Weights of a small image captioner: 19.7M parameters.
Rows from block 6 of the image encoder, named by matrix and row number. Each number is 128 + 24 x the weight over its row's rms, rounded and kept within 0 to 255. All counts start at 0. Numbers have three digits each. After the name is the row's rms in percent of the matrix's.
# convs0: reduce pointwise conv (encoder.blocks.6.convs.0.weight, 192x384x1x1), inputs 96-191
convs0.27 109:141129135132137119103128169140150089128128129132121128130127144136132128128128122161150160100186101125132187163158132126146125109133145127140138129125128164148128128144169124126142101128129140137128129117112123153101122146127143128157132125128124132128118091130196104172147095128099141223
convs0.28 110:132129129134128121111127155144142103128128128139115125128126143142131128128125114162151172099191104122131186163159129127149125094128143126139137128124128153142128128142190124126163103128127160128129129121100124146109121139125149128160128125125129128127122095129179105184145108127106145209
convs0.29 110:131133136135134125125128157143141108127128126141120126129127155145130131127125122155148156099196110122130177166163129128178122106133152127138128129124128138143132128142153126130153112128128141132128137127107123148110122131128146128154128126127128128128122100129199101163140111128111145210
convs0.30 107:143132142128130122108127171141147098128128129141119127128125146136128142128126117169160162092185110126132181162146130125163122108129146126142134128118129148142128128142175126126152110128127139128133140119112127166110123147127148128162128125123116127127117093129187105169148105125103152208
convs0.31 106:126128130126132158154126098129129116126126104128132127130125129200066108096040138137148123121119184171128147125134129127098128114124130122127122128126128107131128128129126128142122125128128213128123130151119187100127128094114121081122128116123128100096120103128115126122127126128034131123
convs0.32 098:161138134131128124128148171147114126128129129134133127152133142173134140142128118137145178128174130130131182179135131128140130119132137108127161128122135175127125128129188146136176116128124184126134128127107129141129121138128145134169139124135126120129121114129179130193127130127128158204
convs0.33 122:069128147128118138139132111111126122128089127125126129124131103128078117122099130126130064122099126128107121057096141103125133132124128138131045121161128097129126129126069133133098128146137111128125131132144115127127142125119102123103131151156149108125147130123093126077128129128096129084
convs0.34 117:131128133152128118071093128126107132128128129128111128098107127092128133128126127128129140090133128085134130130130126078131145128067137128128139136128139128128128128126092071138127128136131043131131128118128103132130128128099128133136128131134145136127129128062128122129128114116124128127
convs0.35 103:128128134129155163174142093130128114120126114128132127128129128203074121086055137131160126123125182157125133126156129128116127113128129127127128149126129106128137128131127141175122126128126202127122131171110200113128128101099081087127126123127127103087124102129122124127128127127043132124
convs0.36 105:125128127123134147169125103123128121126126112128133127139125129205070123110049130130146125124123185177119135124136130129099130119127130119127122128120128113126128128129125133133119126124127221127127129144120185105125129099116119087125129113120123088108110102128126127126124126128051129125
convs0.37 100:127129130130190143160124091131131111127127124124130128128124130188054115080051138134155127113122166169127138126176131130094121112129130125128120178128130104128158128132127144155121126128127200128123129137111189109126126103095115088128126123122128103075122081144117126126128126126046132128
convs0.38 098:126128128128140134152123114122129117124126130134162127146125129201069127110044129133148127128128163180118128122141131130115129123127129111126124133123128114126130127129125125129121122123126217127130129131121201116127127121116112109117125116118123069117108103131128127127124126128067128116
convs0.39 124:110128142127104128125128129103118091128088142141124128102129126115080129128108126123121091094129151126101124048086125112128127124096131128131066092143129090128103128121057129127088096132136105128131134128126125129124128130113124129117128128129134108123128130108128081094128091128116128081
convs0.40 118:131128130151128118082102128127113132128128129128110128092101127092128132128126128131128138092128128087136130130128126081129139130078133128128139135129140128128128128127098068136128128137131046131128128109128107132129128128118129132134128135136144142127133128082128123130128111102126128128
convs0.41 099:124116096128127127127128128105130110102101128131205128130128130153115125127122108149142125141127155210114127124128110141127131121126128119123118126100128126116126129129123131130127126126097156128128128136127200119128073127127118113127129119121124088128087130129127127122121125129127122126
convs0.42 101:126111115127125127138128127112131089121122127127228128132128139142103110122093127141136120138125162239113127122125120166119130103126129111127106124101127117122126129127123135127127125124085165120127118130119208101127116107128120092124128124119108075129077130129126127125124127130127101120
convs0.43 084:058129129143186139136128128124127112077125128137178130132128128137090125128060134158138128122103131201128110105185128146127133110144130073126103178128134082131168130128093115144128127103128130122130129137121192119114073126097066109125117117127122115123119075153113103110115085128097107092
convs0.44 105:139129141127128121101127180142128099129132127131114127128125143133128142128126112161154163103191110122133190161147130127140121105127140125143150128124131158147128128141175121126131116129127152133129129119104123161110117150127151128168128125129129125128119098126190109168145111126108150210
convs0.45 105:133134142139138125125128164141140103127128128153114128134127155143129128127127118161163158099180112127130174162161129126178127105135158127143128129125127136143142128141161125129145115128131142135130130125109128149114124136128153128152128126125130139128120095130180097163145112128111149212
convs0.46 094:145133137127112113097127184131129093126128129157118125128117131134127136158114109161159161087192124129134193141127128128146125106123158116137148105113134141137117126136185112124126110128127134126138140115108128153100128163125142132165136122128126122113109093117199100162140095122089154186
convs0.47 104:146129138130164145155140076130128121105134113126131128126130129161048124077054138130166121112086161151127132117165128128093108119128129128128128163130134076134135128131128151153116122128127171128126130158122176111128128098096066075117128128128128097083127054131071119116129127126044128118
convs0.48 094:124136120128088234201157122123128126141127111100119130129171054176127098113119121128167123138129108129127129125123120112120119124114135131128126079124128128128131127119125147190128138124118174127108133139126123118126125112127120121157123154123125146089123105097122126125130124128074128127
convs0.49 073:118128106137224087097123101180187128126128087092156127128080184115129119100129166132128092141103125155116127128190076150093127155140128130118109187123118144126171143155125109100125118129120122125100127092129162118114097109110128116122120089121105123128118125141121098124125106145134128132
convs0.50 125:094128128113131125125124129114112126095091130128151072131118136130094132128076128119116123115116139161083100062131127118129121127131127108100126131132130069091128124122047120093132122130128131103129129118125159131129132129129120129095143098132130078105127128133113130067076128128108119015
convs0.51 099:127132132127108177154155124134129128131147078104128143130153128133139092123130127128154115174132116121156137124129129036121133117111129130149127129139128130149133128117132195174124131127127137137100128190126107103127129106127138122133128142129127139121144128112128165126132179126128131163
convs0.52 096:126154140128136225210187127160169125130134120111105163128179134149173100122148135127128116144130106116139136126136130127125124126128153147150125137145130146158131123140127177201129131128142128161109149162129105125124128116129142128138129228128129177128147127128128128127174128127135139174
convs0.53 098:124152139129137224216196122158166123127132106100100152128168131162158098111139130126141114132127099122135133126136128124115114124128142155151126135142131138155132123150127171212128128128133135146102140181127109116127128110128130123143128197128128156124141126128125127126182127127128134181
convs0.54 093:119141126128088255255163119148148129130130117103128132128184122160162107121139128128128115149130105117150128123125129131118130132122147135134125111136128129134128129126127183174153181128129141143114134140131092122129129118134142127140131174134128175130146130114122128120131128127128129156
convs0.55 092:122150138129177243223182128175171125132131128114111136127202128126163128124156133125120121130130092099137125127159133136129096127128153167135125141143132127148129124155128203140148143128151127159128154119129081129121128129133136129128132239127130197132154127128129128126147128124133130171
convs0.56 106:129127130129090131129128095072128127128129128128152128126128032145079128119093129130154128136092131128126127126114133045100136131080128128128129087130141128128126128103133128131120146120127133123128124128128128128139127128104091128128128128139126111099129055090071134127128128123026127122
convs0.57 120:122127130128103128128128123030109126137129122124150129128125128130041128125042128129143100118088127173112128095119136084113129112119125125130128102141131105129126129103125130122076140129131131121124120130110156128128114128084083128107128076142128032087099077127077132107128117128021127058
convs0.58 097:121138119129104253224160123127128127127122116111126127130168076175127105118123125128161121128133108129126128125129115110123114127117138127127122101115128128127132124124126148195134140124113174127121137142126124123124126121128121122156124160121124143094120114105125125127128120122085128131
convs0.59 093:120143120128069244215151118128129127127117105106116128128161079170127104113111130128153115127128106128130129124128119112117113127115145127128128090119128128129128128122126128194131146123117166128112141141128102116124127115128122117152126165121127147097124113103118121123128116127084132139
convs0.60 110:121149143128140255234180122163159128128131127110114135128169128141146120118136146125138117135127090127138129125137129126123100127128147165140126134147136127152130126151128185157135134128138128142124140139129118125127128123128127126132128193127128170126150130128125128122147127126127133158
convs0.61 125:123132128128135255255164120140143128128128121111128128128148112167133116112129130124157119128125093129131123126136123118119095128128130128129120131130128128135131126137127156179137134128124136128118127151126127120128126119128123120135124162122127140105132128127119127126139127122127127158
convs0.62 091:117145118128086225207162127126128126125095126113118122130157070193128122126117128128134124131127110128123128108122121108127113128120145125122127079121128115126133123125126128184137130121110169122127144141128126127127127126128126127160125164123122135104118100106117125124124119125082132127
convs0.63 097:123128114129083251237155128118127128128126127127128127128156088181117128124126110128168127130154114128127128125127113109131122128108130127128125087122131144128131127120128151203141156126107173125128128155126116128127127128128126128152126148122126137088119126097132126128126122118079128153
convs0.64 104:118125129106128113111115122115112098122129129128152091128090140129082128110060128128128091120104123158099123119130128113118111120128123099125116128135128111114124128126111124086128103136128132100129109103119156128111128128128085128095117032141129037127125115136087129077070115128100119082
convs0.65 091:124140114129094233213153128113128125127115127110117125128159064183128110126107119128128126136127109128124128114124117106124120128120134125124127089124128126124135125118125134172139138124112161123126131146122127127127126122128128128155127155124123126095118119109116128126123120128074131118
convs0.66 133:125128129121132129129129127068129131136128119125138134121128055130061127127100128128158112129108116133122128117133129092125104128123129128133128132131133125128132128126126124131097142121129133128125130129127139127130128127079072128128128129129124106042129127127101141126137130128000129101
convs0.67 101:124157143127130248235182122151164128128133114109120147128163134158156103119133132128137114148125100121144136124129134117117124128127153138149125130147134135156129128136127180209128133128140128146111144177129114121127128118128137126135129181128128153126149134125124128125171128127140145179
convs0.68 102:129122132129082128128127129073103128126129101129140128120127114133090108134057125130132128139099153129133127114107129006093138128082121121128128092130130118128125128085128134128113141122128137117111126132128129090133113095106128109137128117130128111093128091092116138128126148106093126104
convs0.69 094:122151133129186253239183127170182128128129149120118129128175129136164127128166141123126115140128083116134128124169130128128094129128141147129118146144129127138133121181118203128157130127138126141129141119128111129125128128133146130133130214132129175140148133128128126122145127121148129156
convs0.70 111:129127130129086131128128089076127127127129128128140128128128043143094128108074129130152128130079131128126127126116129044082133129079127128127132085132142127128127128101128128138121146117128137121128128128128128128143123128115086128128128128135124119108128067087059129127127128124044127121
convs0.71 091:126140127111106193174128128118127126127128128128123126114128035163109128128110127128154128127128118121127129116128126120128102128118129127126135080125131116128128127108128125163128150123120140122128129131128125128133128128124124128137126159125123124055118128098128128128124123127055134128
convs0.72 091:091117143128132118113115140122098087113128154174130122086124119129065135148105124126117150097134131122127104106142118127133127126101136103125096130128127094097130121121060101128048128127123126110155128104126142133103128132099076131082122114124146111080121172096129119106120122105075125070
convs0.73 093:129124135127129126108128172149180123128128187169130138122126152117128141122127125128129122119162111123128134128134129177184122120128131128139127128117133125142128114132126106134126115119112130128166131117106107135115128134130127121139135126119105130119109122117157102128141089124127128133
convs0.74 103:125130095126100087073128128142147130128127120121125122122129140076197128137198121124123128184129065106128127128109128159122142130126130122128131125132096139129123132113115144108094128127120082124117127094136048128110155122131175128125140105134123150164161159124143087127127129130206120151
convs0.75 096:129117128130138112075125156128179115128128162166131128122113146123117138128124119133128121118191131117125136141149129136174117120126132125129126128122134127136128101127128097130124084127122131147157136111103122141130129141128121127141144122126108123107098115124158076128142060125114129176
convs0.76 096:130128128127139118106126182141182123128128170168129136121124154126127140125126125128128115118185113128126132129146129169193119119128131127135125128117132124139128101130125120132126111122109129128160130114107110135115129134130126122137146125120108130117108122122163110127144099126125128133
convs0.77 097:129129135127130127118127180137173119129128184172134137125126143128125149122126125128132120115177126129127135127139129157197116117128130128137125128117136123138128115133126117137126116122108132128171137123109111140119129134129126124137138128118108128115105120119174110128145092126122129134
convs0.78 095:129132147127128128122127187129179113129128189174139142127127135130124148121126125131135119116171128130128139127142130151202113114128130128138125128114136123143129110131125115139127121123113135128172135127107117138115128135130125127140128128116110128106107116119163101128145096125119129134
convs0.79 103:114151130159151154137152108101123108129128119125102133115145093140098102105123121128127106118080129105128135106152118124121132111131154128139101147128128106140184132126080128159105122128137134145123136147117128120115125118124039114109129130128128125130128102128092129099143120136005132094
convs0.80 099:130130133127146126100125188128179111127128158147136134123126128136125142129128123156150118119199126128128146154163142143193112112127130138137127129118133128140128110127134121133127110125112134145153132122099119148121129139129121129141148127121109129108102114123177095130142103126118129152
convs0.81 096:130128131127136118097125188133180122129128182179132131123115161128125140127124125130131117118181128129126134125147129164193118122128133127130124128112133124138128096127128120132126116121111131128169132112105121134118129135130126127136144126118108127115106124122161109128141101126124128130
convs0.82 092:052157143144139123116110128076130110114128150150125127115114128117094106142079113196120107131117128125129150092132127113129128123096200096127128132127136095140152126118085110121125109127131123127146161106123124128102128125096115122139127118129131100123128066103120105101128099113132178050
convs0.83 097:167119128142174127072127139132181116128126136130128128128127128128120128124119124129159112121221129124114150139162126125155093124139129141140127145113132132137133112136155092130104066128105136147130135115092129149131134138129118128154127128123130149115104093130170082129167073136099128179
convs0.84 094:076133133136147119127120135087103104095128146151102127096121127131082131154087114163128124124132130129124143085139110122118130122039163111127107131124128103130142127128069108128119115124126131125145141110118113129114128128091137129152125123127125127111120108042128114074127109107117154079
convs0.85 102:150118128127147130100126156128178100134120134143129128118127127146123132128117120140165116115194128129121136147150130127165105112126129153128128128111135129134128109128143094131120084128096140141140131120095118161131129146130119129142125134123123129111093099120163080131150076129109129175
convs0.86 107:115081108129140146134155106123128129121116109103103082145153121132143109095139101112115099127120126108108108123146087145118116108150102139089067147131107128089153120120103131140128072115121144129112126147091129124118127116130072119100128128128126133129122125140108097122111129146092089131
convs0.87 097:129131130127138128114126171128194091127128154130129129120126127139124135128127121162159117119216124122127148161154139138193107112128130158142128128118133128142128117128130119139127100128117139141157133124097116145124134142130119129142149130123126130105098101121191087131145096126113129171
convs0.88 098:130124130126132113099126187141180129128128174178141134120116143117127138125126126129128116126171114128127129129138136170186124126128132128132124128117132124136128104132125121132126116122110130128166130110112114136122129135131126123137139123121105128122104125123156104128144101124127128129
convs0.89 117:088120109144149135128142108067135128092081123120128131122144127128118111117112092127116098129090120126108102096151104127114128124132123140134069150128109105134186130124046143137125117127128128134116110135120119113104128116098087113079135131114126119131095127128068129079135110144126108065
convs0.90 095:128114131175146156139152102084124122139101113101128130109157113131083102097091095124130118119114151105096128085175097125109130116138137145141082156137089128148209129125082160138128128105144129129109125148104139107102113106110079103079130141122127128131109128128096114103176098146020127077
convs0.91 086:090077138105133130127133101149133151128107128090108048143130172126179090100149128066132095142115108128082115135127113169113117123164128134118096132166100123127114086125121112117117130102129132140103104115099131106126127092169129107085128129135092152159149136159123085130114106152133085128
convs0.92 098:143119128127129127084126154128180107138124137169130131120126131142119133128115118158157118125188128123120136162148155128157107117126129140133127128116135134142128103127144089129116086127100139143140131113100126149131127144128117129142124128126122124112097098119169097138163071142107128188
convs0.93 099:132129136126139119097125175129199098128128143131128138117124135134128134128128121157154118127220125098123145170145147149189104112128129160134128127123133129145128111128127121132118089128118141151152135120098116148126129145128123129143128127127128137113106115123193095138144105128118128184
convs0.94 092:129128131127131120112126177130194115131128183173153138116116127126123148125128123133133123118170130132127133128142132152191116119128132127135124129099137123135129108128125108132127108122100133128177135120114124148128127144130123128141128127114107127101096120119161102127153093117118129134
convs0.95 105:060168140153133143128131126094128128126140129140117137114134128128099119133095127165119078129091125120135150067128128092103143129111184129137118129134123080153146154124064126138124127137143125139129159128128107118103130125101118120117133129140138128129128089111113113057133110128111161052
convs0.96 090:129129190139132128117130153129143116128130199165132135117127148131115127115118127176172127111147130128124151128166145179173102128128181156143126134114132126154133127127133098149127128117128133144180166122104129130131134130124127123136130131121126129100099124108136107128131093128111130128
convs0.97 094:142124128111126104075070128124109075145148124128148133135032142129078130117102126124137130092128111137128155125142110079131096089127132107139126133102128126143128125124127112130106143113127144126130128079089171129121112129114115130139103074120107127073084101128128123132131110122073152123
convs0.98 093:129134153137134128127130188135137095139131223185133143127130138128130138128128124151149130128145130128128139128146129166205103116128143128139128134107138125140132127128126091136139129119120134137201137128106120132120118134128128129135110128116126129110104125105141123128150083128115130128
convs0.99 100:085133128081126145140129103116108091128123128128129129128129130136125121110099123132083128072126075137131117104127092109119086124126128083130096127113128077129107108125050127135148128118128136129129128129111128120121109128140041125052129116125119046132110128127106122072122099128126100070
convs0.100 098:123124125047127139137130123127127116126117130119142107138128130138140127125118124110111125088126096128104126128127102114127032113128124040126083128093122111127112113124091063127144127093125145123124125129104128128126104128144107129095125103125094098136099126128129109127113101127112125126
convs0.101 097:125147196118137129128129134129170123124120242207159124118128129133113133150098121164137133118131155139126129130136160185165112150128170108128118127124166105124123108116114108128133112128145128130210152124135140131128117132129112131126108122128149103115118141116129129122128121121102128119
convs0.102 085:085090131122123133088106131124090119121126182132129074126127124128128137131092124111081130107130141111118099089112090120131125123099124057117088128112120092089097108122089088120112133125122119121166113090092128135125129134109123135094128129128124099116108195112130122117081105125116124107
convs0.103 088:073080131120127128106116138131102127106131133132129068126113124092125134136101121107071131099130131105121116104126091121128125122119123041114087128103122108111123109115075053100131128126123103122136116089103127132125129131120124131084128066126128092122117195116130122112075106123122116094
convs0.104 094:129132150156154127116131148139159111129130162148126135120128136129128133127128129163183113126175123123127162143173126195167113118139128176139130139114126132158132124138145124159128100119128129132167130122110114128116149128128130124136146150142111133126106124131175098136131108130124131171
convs0.105 093:130132150157158127114131148138156100134129156141127146118129134130127126127127130160189119124179128122125159145174126200165108125130129183141130138119127129170131122136152122158128102120127143142153131124112123127128133126128129118131127169136111131124109121129178104138148102131115130172
convs0.106 084:129080130127129096075087159142093113142139158142117094123085144080128146131123122120093129109148131094108126128128087113142125112124126087127128128107115126127131098125110083109130129126121117128160121056094124138100118140089142133112111102112124127123100169128150115130126100099124128128
convs0.107 088:129125174143146128118131146129150120128130187159128140125127131138124130120123127171180120125154120128126158128175136163177100117134145168142128139113132126165134127128128108155127124117127134142174136123092127133131134129128126126135127145127129130115100117119146094128141096128109130150
convs0.108 100:136125120086136125078127135128123104149154113127166139133082151127128130114112130125131127108133085118127150128147103097132067087136128090146127141095125128152128117128128072118088136113121136126130128091098143130111103131127103128139096060113103124101091109128145098140140110126091135127
convs0.109 092:130131156158163127120130149139170114146130160137128146120131133128128128127128131173182121126176127128127164145182126197166107121134123180142130142111128129164135121143144122164128112120127137141160131126113120128122129128127129117133126172136111147122108120130173109152145112135114130170
convs0.110 093:129123154156148126108130139135164102132130179141126145127131136129126131125127130173183116127159121124126156136172126197158104121132130174143129139116128129163132125134145120161127107124119135146172128124106116128123136128127128116133126169128121131123111122129159093130136100129117129160
convs0.111 099:113144136098129128131127091125145069127130094112170124133094159129126105092123135138130128053131085134144146129128121107097100111128153082128126128122150122129116116132103051128141125128130131122094129126104135131114119113142106111128110086123127107124124122130130089124124101124073150123
convs0.112 088:129125198154139133114149161135172119128132145136127141120139178127129128126128133213147124127172120111129164137162156177188109107139152157142129133118137131164130127136135106141148118125128129140142131124097118135115134139128132114144146128133114131121099122126161093127138092157123131163
convs0.113 101:130130149157159127115129145135166109131129163139128139123128137129125127127126130173186118124195128126126158147176126175176110123133131168135130140114127129161133120137153123163128108122119140136162130124113121128128137128128128123135134160128109131122105118131178104139146113134114130168
convs0.114 090:130119175157152127118140159136161128128130163147127139116137139127122128127125128176164123122163121128124155150183134189174101114133131148137129139121128129152142123134142120139128125122129128153167130123102115128125132128125128122132148128128128131118098125129157111128133112127117129159
convs0.115 091:130121162157153127117129143134168123142130177159127140125127133132116127125117128173183116124164124127123161144177128168176100124129130158139129140117128129163136122132140116158127126119123141140168131124107122128131137129127126118135140152133117131113101116127154103133135113127106130164
convs0.116 085:130130145152176125098128132128155129136132194129130141124123142131118128125125145175166120123175120130124157131181139152161117119150129155144128139110134130207142125134135121169135128118128135138171130124095133128132136128126126116136156144131111130121104108125136101128152096129088127154
convs0.117 095:130131155161153126115129146139167111134129174144128140126128133129124126127126132176193125123171129129126155134156127196166110128129127164134130135122128129161133122138153116168127116124124145145160130118116129127131146127127128117132127152138122134121108121125165104146146097136113130161
convs0.118 100:109148130089128128128128081120130071128129100124167125130105145129125115082120127178130128064101128132139150126128126088062128127126159101138128127120137120137118129124108072119146126128138130126103131129120134127121110110142118114128112109125128110127124123127113086121124113128100162122
convs0.119 099:130131134157160127112130159136167106131129157153127135123128134137127126127125130179177116124189128128126164148173128200173110128135128174130134138114126132169136122137146123168128107126123146129166130124117122132128128131128128124137128157127109131124104123132180112144143115131117130165
convs0.120 090:128151143129139113130127206132195116152132144128106126116120127120186133193193127162144129159133129124138128138159177150168131115150128138129130184153127127150137133137163146125126136135117127128148128128122131191129128151125208174172119127146132132161133107129228130144131139127137161189
convs0.121 101:116088129130128109076152135143190148130128124131121132135147184111130119087130126137115092125128092101088125124120124194146125129138126158132096128130101129129106136128133085128118082118130118154114100106126094110106128121144127086116139123091109138139129131129127105126134064165145074139
convs0.122 085:128132139140126133110148143125138116160128145128129165128141137132128127125126128186200119128163115107128190116130126145157125099128139180202128126109116129214099136128159120144142099120128139146130132129084128129120128129129128124131136137130101130125099109107164064120155074138088144155
convs0.123 126:053097122130129135122128120070147129128124128125127113128144129128129128128099085128098101129098085117118063076105127135113112122130121129105050130130113086072129126081092131131119121127129114128128129140130109126102128128128101127062128134128127113138096131131103110094102104140131065065
convs0.124 097:129117182127157103101125173144165124128128164171134127128120179112126130126123126159130114118158128150121129120150133131192112125134164125130118155123133124135129121135134069134127120121123129136140150082115132130131111135127124122131126122113122123128098125129152111128128078128125127123
convs0.125 077:086104128128229063122114128144184123151132122122135132123067123128127128127129180119128123144127150126103127109183130180131125189136132121121125198130137130123176112168125114127057126117108128128133123095156124129125105127128167140137110127127105137115138128128124128126133127118133134134
convs0.126 108:130135132142097151138129064096123123127127101107133128128133161129123080111067129173129127113076142134128145128099128040071157124109144127136128098126130121146107129130127128142142129128156128129094133139128128101129129076128128076119143138129128131128128102115085128125127128128077136112
convs0.127 100:125133165142128128124138184128150115125128149142112138128131153131127128127126125151157112112171107129124159122134135121194125106127150150144127127115129123178105128128142109146128119127128132144130141128092129137114128131128129124133128133128128128126100114128165070123131063135122132143
convs0.128 097:129122171141167121103126179147166126125128156153129128127125185119127131131125126155131113119161118132122143120159131150181123118135140125137126146128129121143128123135134095131129111108128128139138132101097131131130122134126136121130137119127111124134112125131162095128128082125127128131
convs0.129 130:108128132142124129127128105092127112128128129131129130120128125128064128130020107151123125093057141117117131081119127121103128127111131128132099109126127060128130128124081129131115113121128123128131130129127104128124122130101105129093125122125125089118099097113050123047132115126072129065
convs0.130 090:128130161128193106113127188157185131128126169176131121127112163116129133204128126125126129122127116138123128124190172191170128129159156124129126195130126120128128119146136113127124130128123123128165141082128138147130119130127171128128128114133133121138109127134145132128126128128138129128
convs0.131 098:129128179137143129127140186128170115126128164152128137128128130133127128128126125138146110111179107130123153121154128128213114113129129146135127130124130123170128127128137113151132127121123133129151133127082125151122128139128127129135126131127114130123104110129162086126140087128124127132
convs0.132 077:111084128129255098127131127179230132131129111126126129128129128128128126121162149129127113143128128127094118127219128242127129140157131133111117233129128132113207131146128118125110123129111128128121110128130128127125129126128128124136128127127115132161131128161126120127129125136160112130
convs0.133 098:130097129129148112111129181144157128135128148161129137128126181124127131130126113139127109127141106129124135122140121149180123111129128130137125148115124124137128125135127092134136119109108128138138128108108114130125117131127139122137126127117094129136103122127153109128135089128141124130
convs0.134 104:129144137131102151138128083099127127128128091093150130128132168129128081110080131178130124113089142135128149128106128050090155128120163128140128108126130114152113129135126128139144143128162128130074139137128128106130129067128128071118161141129128128128127102124085128122127128128092143103
convs0.135 101:129112169136167127112126180136155115127128145149129128128126162129126130130126127144148120109175128147118149130174139126183110103149128125136124158114130125140129123136169088136130106110123130131139131109097132142129119138127137124132126116124112124124106115137177107128128074128126128156
convs0.136 090:129137150131142127127132200137126122125154165146097128116128136127158129144163126127179119127180116122131154126147138129194127086131128177132128136128127126180127127129161128130138128128128128131143135126093117159122113139123161136174121128143132194130128123129183118126127129128132139172
convs0.137 103:129130175142137128122140183128155093126132144137114140128131151131127128127127126164157111110180117130121151127144144140200126106128130168139128128120128123196119128128147117143129108126128131155131131127081124141118127137128131128132127128136122128127102115128167085127126073142126129150
convs0.138 092:128114156142207126111143150156194124127129151153131128145128176128123128128122129132128118114137116135111134124207128151167115108181131128136121201107121127143145121152149109131128105109106129131132129105096138129128120129132129110131147122118098118124091113164144100139134072137125127143
convs0.139 090:129106174137150126109147162151158122132129163153124128127131175127128135119126125154129118122160126129127143125141128154176122120127135136142128136125129125146130125126126097140130079112117130144132131117094114132115112138126132126131126128111112129125101124123157064128141058141125129137
convs0.140 094:132109128147255089128125128133158144141139127127144135128124113128117133128128155127134135130127146128128130128255128147128128149128117128129127255130143129128255128142133131128084159128105128128127125128143135131157128129127127130145122123128129113101129126132128152134136159119127133132
convs0.141 121:091107093129121142134137108114130115106076127114111119129150133128092115109101118105126099126120101127128082106120091129118121109129128154110075111129094111101091131104128131132130035128130129129115132137086116121058162119123114113105162140133128156128113114129112076120128040154125097109
convs0.142 080:110109128141255093115128126158201130128124121125121128143128128127128124124128130129128117129118126119113128114242126205124128134163129134105126255129128128105233135128123130128109127127108127128125127127128127126126127127127128127129127128128120128128131128181122124119130125136133113129
convs0.143 074:112124135137255030126126126185192127128128123125128128124100126129116127125127157126127125131126146127116128117219130211125125165133130129108127217131139130111201126179124128124082127128116129128127129120152125126126129126125127125128119125128127128112134122135123128126128128126127131129
convs0.144 088:143134122111128128134127207128127129173128129128108118121127122135223140191229128121125140178145125097129124127128134128155156134127128126115150127150136160125127127131149140116184163144128120116128127124134110179132130162123188194182128159143131179190135103126190128149123137118137128178
convs0.145 128:130127127128125079067089128130133132130128114121122128103072154051142129129134127128128129122130085095127128135127127129125128130128126132128128128128128143128099128127128088119126129128128013128125126051130108129115128128128148129140128127128128128144131134128129119139128121122153127136
convs0.146 098:106144126093146172197128111124128126128129128127129128128132043159128125101128132130128126127101108128129123114129129101101065123128134128128125130128128103129128128129128180136138125114140167128124136159128128117122126118158048120118125151121128126102129096128097126129143141124100128104
convs0.147 108:122131131104130115111086118124130082132124118128128128110100128129021129116103129128128129104125110127134140053121134101128059126119135110128126114128130121128087123128119076117041101131128129123128152111128128129081128129034133129132114099138128106036094084128122101128138083119128138094
convs0.148 090:137134115117128121123117210129127131174126129128107119101124129124203133198198120125117142191143106090127124125138134131152169133124128121108145137142128146118125128128144139103174130133128111116128128112138109156135141143100244186201144128156128182188132105130162107151123127109170127163
convs0.149 101:114126126096128128127148107155142163123124125101110126131166145129142123112158128120124104139101123129089127112125123185115125140134128233125070130127113121126075126118124132126112122130129129143118127127128115124133178125130123116116133156127129199140139152132110130090116123154180122125
convs0.150 128:131127128128125080067087128134136134131128115120117128098072153051141129127134127127128128112130083095128128134128128128126128130128126132128128128128128143128104128127128082120126129128128014128125126039130111129119128128126142129141128127129128129140132133128129118139128123118150128140
convs0.151 126:129127127128126076076076127128136134129128114120119128103075156049134129127131127127128128111131084099128128134127128129128128130128126132128127128128128141128092128127128077119126128128128009128125126044130115129119128129127144129140128127128128128140129133128129115139128114127143127135
convs0.152 092:128135127126136128125141116186143165127127095085054136127146144128158115117130129126116111126125092083126128128130138162111123123128130249128121128134126126138111132132126159129138142131130116161094134127128113123128172118128133116115148212126131213124180128128122124119127123136163126129
convs0.153 115:160127130103128130128132128177129155125128128124081126128129126134215128124204128114126137162146122091124126174131129132134126129131127136124132127135128216128128128130152130128155144134131126128128120124129100130134138129128146127140134167127130224134177122128147128166132128128139125255
convs0.154 088:126128126117114128128165111134129170127125108099075127104187128128131109111136127119129109128122109120124128129120138163111124128130132249125122106140112128126131128094129170129078128133126128135112127150128100122128170116129124120122148174127144193126142137128119130116119123140151126129
convs0.155 127:129128128128128074081071127129135132128128112117116128102079147047130129122131128127131128106130086099127129136128128126127127130128126132128128128128128143128087128128128072125126127128128021128124127024130119129119128128123139129142128127128128129129131129128125111142130118116131127135
convs0.156 130:129128128128122074070089128128129137134128114124128128103076162044144129128138126128127128128128089100127128130126127129125144131128127133128129128128128134128087131127127093117127129129128007129126126064132110129119128125128160129136131127128128128151133140124129115134129127128156128129
convs0.157 093:126155127114143131128144126185140168126125120099065130128138129130166124124140133128122108124129080080124129128133134150127116121132131229128122129137118129136109127130123177125139128132128114135123130124128106127128179128128141121116130208122129239126178127129127116108129118135156125158
convs0.158 092:110126128117132127126128107121126129100114128128138129137127123126106127114068125131125109096089129145110072093116130112110105124123128098128077122122126101093126131120089133119126127128140126116128127128097128117148115127131077106041125097124118071123100129124085127107122128128099099089
convs0.159 092:129145127127143131126143121190153176128127096085069135121144128129159115120139130128130113125130093086127128132134135153119123122128129250127122132132128137137123127138128146130149152132126119148100136128128109123128186118127133121121153228125132223122185121128128125120131123137150126153
convs0.160 135:093119128117131127123129109123149127118092129130130126128128121129093132112067124130122072110095127127093125054117128128117099127127127124126085120125128072127127125123079116112107113128127129124131127128115125131118117131124058128073126089126128091123094129126058127075126092128129095046
convs0.161 091:126127128125072135129203107125128137126125104107097130128230125135128105093128128126128123130116124127121127122102128143113128125126129196127128079133113116127134128085128144132067128129127144129109127194128117112128145112127116103125137129129137142125128131106113128121124123156124124117
convs0.162 115:110133133129119127113128099102132118128117130131156129126129127129033128100023129154144111068099135140129128061113128107104121118120135130128127096126133080131106136118115111124084111128140140128129136131113148126099130128109050113096128067128128109098086106122087107114128111135069123060
convs0.163 090:126127126107136130130129127120114124116128127127137128166129127128132128120115124130125128097125129148122122126118097073126113125124127098129124123096114127107126131127128128126137128117127173095128118133112128128124070129145112127080118127097088099129105129125124128127128138129128125120